config.toml
model = "image classifier"
image_size = 64
head_dim = 32
bias = "qkv"
parallel_block = false
expert_mlp_ratio = 0.25
residual_init = "zero_last"
beta2 = 0.99
grad_clip = 3.0
batch_size = 384
decay_fraction = 0.3
weight_decay = 0.06
Rows from block 7 of a small image classifier, named by matrix and row number. Rows with one number within an expert belong to one neuron, the router's apart. Each number is 500 + 25 x the weight over its row's rms, rounded and kept within 0 to 999. All counts start at 0. Numbers have three digits each.
Before each expert's rows are labels from the 100 images, of 14848, where the router gives the expert most weight on average: "top examples" is what is common among them. Only what is clearly more common there than usual is listed. The data: small charts drawn from random numbers. In brackets: how many of the 100, against the usual share in percent.
# router: slot weights (model.blocks.7.mlp.router.weight, 64x160, trained with AdamW), inputs 0-79
# up: expert up (model.blocks.7.mlp.up, 32x32x160), inputs 0-79
# down: expert down (model.blocks.7.mlp.down, 32x160x32, transposed), outputs 0-79

# expert 20
top examples: horizontal bar chart (99 vs 6.9); dark theme (62 vs 29.8); items: eight (44 vs 13.3); items: seven (35 vs 13.1)
router.40:504508462486525496525509498499479478503492507536524494450523522526457466480488513475495501537504541509521486485528504518468500474465533550500497565488486519476465484481468476523532517511467540526475471545507470465502524492518503528500515499
router.41:509508507538498492530473477480523469472520492471493534529498517513523494526481457483506498500553482501527471516487490493510494552566475555489494480502488455482498443513506501496501474482482527503492520537513489531515545518507474516509488498
up.0:541490525476514475521474523565466489545509499490512484520521510499516498503453532526537496493502515508468500503508466486540527519490521489496489516522506493506458475485474490493512568459484530504529486464501499451554497484509506485500466479
down.0:520546514495473551557512470488520478558484506511526500489477492506456489491484469459511502503508510477483527483524506521494556512480500524500494484509468496485482447496509513529516460516474470497517455525536503522490474482475500523503574549
up.1:484470486476490474527443565497550502506475485525505527464495475515543478521509542508492487497499462477500539524459457501507510466543534486443527509528526515489472545458519519477503505519526511484555498472493529486519477515475492494478506474
down.1:470544502525467481559488508499528542459531531523472504511485494515479480550526504537499508553532483520498478492509463463506471482541487454500535506491547514496514472505496497471524508522530465496514506513467498450481493523486486472515521480
up.2:525511488494486530481472509482511459516534492484472533509490522516521452548511494491503493535520504476467526463541494531511483512528513503444535507503489490445504488475461547518496523490463506460508525476516505501477501509483536484487437483
down.2:475518465550481472498523447526467522476480499553490529507507518471493513507508503456483539537481483493490503501507518498478519523527502485453481500499510477515491496508470485559475527521492513489497526487491498522475518510533445531545486535

# expert 24
top examples: one colour (99 vs 52.8); flat (65 vs 12.7); dark theme (63 vs 29.8); line chart (37 vs 7)
router.48:487478502501507512478512500503490469566475486466481484491540513494525507532537472501506507544482479525480512546495456506511506543539506493504471515524510444471551504467551475481510488517452505505499500473521530492492537503514468474496466458
router.49:499521486507462470486509507493510497532463484486443483493516542503490484529502482497538518526526479483495512522483463539486502549528507499491440536499486466474495514469549487516540525478466525470540476495503513494491549491516477497477505471
up.0:472494500482481509533511478468451464532486524488502527509469463508483530502490509481521537506503484517538474469508471499519555456484503538479513511529521500534478511514472480510517503498494480551492496506470484512512524499456500438494517479
down.0:474484523476508520504464502510486501477461530530480514487474488500516451480514517478521470551477522507544532493521492497482491525517522509503531528534439485520452532477469501480472464527496494490494487477481535500486492513482527477482526493
up.1:488497459456498560457543442507508517534554532528462512504480504503488520525516479484481521522471529521486490483520487476507435509483444482507542470436506521505506495520463455471473494503509481486486478477492492488480499496547506490527504498
down.1:455515486507488536492451549497516514491512477514525523497490472482546495481492527522499492494492502509543502562568516538525473519497519522522472518508522502489514528516484486501505525501486485481518469525472525542533454542505501506469506490
up.2:536473511502519513504483530490538520542466495502539534539474474469492506507491478472484485490472453533525491491488512505485461499444517487463544523464528480539495506548482512454547476482530486526522468519488484489544527513521517434532473507
down.2:485459534488502497493524559481511497497448511506479511499517497472494494524506471550547546478519526530478482479504501477517538507494516484536511488489526502509477478450533506484526539530533508503528455504523491522482498518538497469530506443

# expert 7
top examples: one colour (100 vs 52.8); line chart (71 vs 7); items: four (43 vs 13.4); area chart (29 vs 6.9)
router.14:498460494475535516531533503503519552486490519484505476483524498489534518484485485449492480533481457523483478497470506514503538503466521480487523525512542505460493467498480507543483477493544474516536515518517497440539475472519490482523449482
router.15:484484476556505471527492498496499479498511491469523514537464487472525503491521515474457524496487509458517500504473519487490466493508514504500448518484488522492476546560533487490504479498491509448497491500514518502503512479472543518549519529
up.0:527546502513522497512491499495506519472526543494499497497487501511501528489507458536505472522468496499497525494509490534519487487503536503548502490532539500461457523523480478482488454500483531521534516449455521520520493475520502485506530520
down.0:499466482518495465526534557501519480538491445553516521509525483489512470486482487466493490505506500514493482538501550531445506448480499498496470502498442522521488491468510483513482508487485537504535523548495510498511485500489545539553564528
up.1:497505468486503478513490464496481477480534488459468469526482535502495504492517519525515527487461478473536507528468499507490530524487527472511482520488472554505528534453511495505500554466515528498479520483529488489454481501472475481508516489
down.1:519478496494538546509537495532503494474518492534461486481487443470456539523507508498496530477519498493496520512529484524529498551499479476497440522520468471480529505507494467514499501486457515502486509501500470480435527530508465477537523497
up.2:480522459498532502501517481491472470497537489531507466509513550460491474502528502514516541514482542476544492461462546522484496482474530488521489526457498536505519544538538500483506496453499477484476500518509479474487470469485504505502485497
down.2:533522533512498549491534490505501485476489513531465457512523464482429536525516515469501532490532474473497484489496490511496514545446448503475486469509531499460489523486480454520506509515467508501511493444509493553488522524488473492501480457

# expert 22
top examples: heat grid (100 vs 7.5); items: four (83 vs 13.4)
router.44:449505503488452508525492504494543540488476507497458549504502525465546499518506476486538530524494503475499536526456506524478497477542490488463484503498517490514488488517450490532492505496517532515512510522508532480529513507492534541494497532
router.45:454498519528491509542496507530463489502527532536544507462502541469509498531452508483475475493472511523536513485455506498455551514489450469523484507513556487454520486520500554551481460481483469536515504520508514480466469526534478484494504481
up.0:515456499500482497498478463470514495468482514557514482536536477500518520524432449505507505454541492477488534500517475496489457484458503466490514512472489481516550485503519504495472517537498498496512523516500479485510517512530442503462505471
down.0:503508519457454493492505513484498560465479551508506507463549469508491517506538472552479466537498449471472511490492496494482533498536467544495512491497521455482499513515549518456499509517493495533525494497486464456477513519461532500496525486
up.1:501517501482462502509506529451487504492480515485512475522502455502506523443515509575524502475517554543476493499503459500477481492495555469531529466463461486503478494519494472468461523487502519509486535508488517518523515482495488527526523499
down.1:470466473477489471533474507488509476563501495507484492522497546432545540505513543510475486487507477454504533531484509478506512498504499485487517493544501505531477483488455506499496559486512482475506487515534550476494507535541486475451529463
up.2:499509480454548515523495474511501501465509491483531542492475483503517556504496499463520533469561466473509512498477495484517498526481476474475508519518525491460475489506492494504486480442511478514531522494559533481533498470511509522552497488
down.2:513510493521494475561521496503499517536481545482473481473487520540474457496466481501509488481508537513466460476526479468513516515521491471494495514517451518473502499462477504521555518488493473520495513509523473528436508543490485568511535500

# expert 18
top examples: items: three (62 vs 13.1); pie chart (53 vs 7.1); area chart (47 vs 6.9)
router.36:472504517473500523488503494528492477500473478556491479470511501492465458504510479479491515503549510490521492529537528528458541487446489500483473474488470514496454469493530518512501518519463474511486481541518474489491533512470509537497471521
router.37:498519476506495479495486524500504506539507484567475496502505516488495476519509482527497502502529494434529534472478462516437541497511498504519441521516535485488529524487461487493508533490498522498574453537514477433488500491547503506552521503
up.0:534462510494435549475466511523526565492497501489451519530521483523514471480571556495475477498527515503532484509502522460525491447488521494512524472484491494495456469467497486520506480508565478507486524529505509510528464508487470489509532484
down.0:527509486518461499542554482542478504497529536470493450497522504536497503538491454504458492532493479537493481508499497498484488483503490511506515478466497488525516536506479512489522509498511499489499447454465513525490518574513528523464484484
up.1:532523504510491485492545493465508544496511509512477486495471493494429482515492476495571553497472490471513524495493495515490497451475503501488528507477512499503481480495502494497473494446492493487507482528493469462479517505497524480473458510
down.1:517495488539514503517495460468506519496514465514485466509480487507559540501468470490497501486499486483464463534493522486524540500533475535497513537519512458475488488506514490548497490515492494535511471516490538492553485545488502515499510542
up.2:474509500500493511523473536533459503467512539516505470541525502476471547470471510449450472478519514540491475492496471506532485475488504498500513497533540519486467508498505512502536499554496474501536537529517489536539493468492496502507506473
down.2:483486533470518475522475534551457444501506513520494537520486491488471424498513501540469476523547527488492521519545529472521516500496502530488506508467533472485492514499488502487464480515501496493486485452501514480480504492492460484502447502

# expert 15
top examples: one colour (84 vs 52.8); radar chart (81 vs 6.9); items: eight (36 vs 13.3)
router.30:484477496476484478526511513523533542534495498556489501484480460505479454491492498509515537529539503463510512475475493495449555513518564499478524506478505486508518483506476506492531544508488485502529487492471488504464497478519518537517495531
router.31:476513472519523474519505482553464482503457506506511489541538512556522468494436475507521493509461524521544460527540458487519503459499510471480536476528503466504501514484452518562468487475502493530478459532463495456513473479521497499527515505
up.0:585491506529505474521479514560492482489468484522477514513535488492476479525459468543539497473521505492528523547518519517487537528494506486520463509492545492540521490506489473519494507523484478522489499554497537448491506505496525501506488526
down.0:487469538488461545466494449506523487532468533464502510499537547542452542476489494476447505480502500541525521514545504517518494542485457474488494457515479482511525482485491505470529534487488491514494508515476517535482531510499495500478459486
up.1:475518516508484536498518511484472495461448501508534510509548530504493450484495508446474517470517512483494498491540491488505485478518504488486495511464490518503496475501511470514520552481477535542537466543531525464483474475531518500510463486
down.1:504453456474544499475476507517479474493499460532502511474495488514540485487488512497517512500449470490535458536477536523472489472508487486490535511503503511525501488473495499521503511524497468479511478519509506486513477486507496481502477489
up.2:534496520523498520506487474548488501512484527496486462490527539520518514514517508550519489501459524482493511546471510502507483459465469510499485489502508493535557496486512492515522505477494504546463497536463490501496484483528501487496524485
down.2:503513496524466515478478510529547487522483469478493497526508453502483528501523460487503490519498503544517503522489499497505491512524513443524511473502521496481464521493509484519538516559505510519505531500533503571528474498485552469490525490

# expert 1
top examples: heat grid (100 vs 7.5); items: five (38 vs 13.1); items: three (36 vs 13.1)
router.2:516491492482516457484524500522494541505503474476499491505496490505479529534482482453487455465505526520484474525461518504498525505527527467524512453492476496494461547525502521537486474544439478477504476505473481508487505526484522507517487486
router.3:497493477456530511549539531479495534506521486498465526471465483493432484484507498429494495527488472519501568480471518490518475503507528490497472502496510483500464470493510495517489481496525483533500485519491517477492476508483532498505520497
up.0:472515514487515473533467494509495522463512477450501502478542508473523513496513469467546505523497481441502501505497517477552471542510500452553437494530508509531487480534501472512495506526485513496499544519519515538531504488467521483484469531
down.0:484451473509486492498490531499512491485496525536523497458497547517492512525512473485475524487519503495511538472528496486510518460464493549508517537464505558496501461501457511481511555513496483491500494512514490481528504479546498475512518544
up.1:529510494517484506541466495520525468534468484510490489491500434483499479492476473518537510515490532519481506507494507530499502505470504468463523505524515470476500510566521541486496500499487484540544523494564523524464552512494498565513460494
down.1:525485547497529510502499521468530504538504493499491445524480496555550519503506479494513497520504471473460453551459501505514510488524481470526514455496484496484465493556528502500507484429496479510468525498458509461557487538493460500486504547
up.2:490504545469459488452496474475503502485533448514526489484530446488520478545512461496509444493515495496506441499520512501480504491514493465504528501494503494528503495494505510487488533494526489516512509490492475567480497503491520538515482512
down.2:507528501528485461495481570493493493534484510510501463495482472515466474472514505523507548450555531476453506480500480493523500523500493488476498483524483515484521497501483509461546500472489506483488492506515489511474532514500491514504488489

# expert 3
top examples: pie chart (90 vs 7.1); items: six (57 vs 12.6); items: three (39 vs 13.1)
router.6:484533507475482495495464493486452457549522496531501476542515505497515503533512491494517515551472519507450560535468510476532508548510483533493428474484497460471512483479512459490534478457505551466516532493465532490476467499529486479481465488
router.7:520503518538554480513521545533492476501492501517457529501520444516492494484512462448489489517500496504504515452490499504502501500474527554495492548530515516507486476516533516466475509539480487515505475481487490486485525457484488487526479522
up.0:484459451487505483505475548501463441489514483481515493493504487530553503453520488529510518484479510471480529497516534505480522483483514494487521509475506531505504508479531483497515502468517467478549521504522511483493448494476522496481500517
down.0:496538482512531549480500497484515520450512541521498512472514510521479533541510496489457536551469471503446513545461524528540542511475521464478430454487519480469487485509526505506514508550495504522508496454508488470486485518481472508515520473
up.1:492475510508491478507501517491495493516482486507496487531506519475516483499501510490492499469559469502549464518493508536525425538531452516480515516498511476537512547508515488499509497536469549493503512510477516528479486494488502452559477526
down.1:518504578479513514527493521531496563495493504511521498499497493522537459501503499533504548514457491472503486469508523507518520486467515471497481502535514545466498476487530494500507509464478488502480517504444524468484498478469552527488469446
up.2:522525498511504476510424476484461440470503509503483544486492498518505480514516514532467504485494491474519493512486503444529517507497535528476502486505513506483499493509547483499525489460481515460512525522486537479457473477500520503498503475
down.2:464454463492561498502505502485482546538516504532496483490517471466484507552483490491491502484495485491499544523468500528482491506492524468519479544487476478501542502518487541479515484543510440546474524445535548459499469495494451495481511477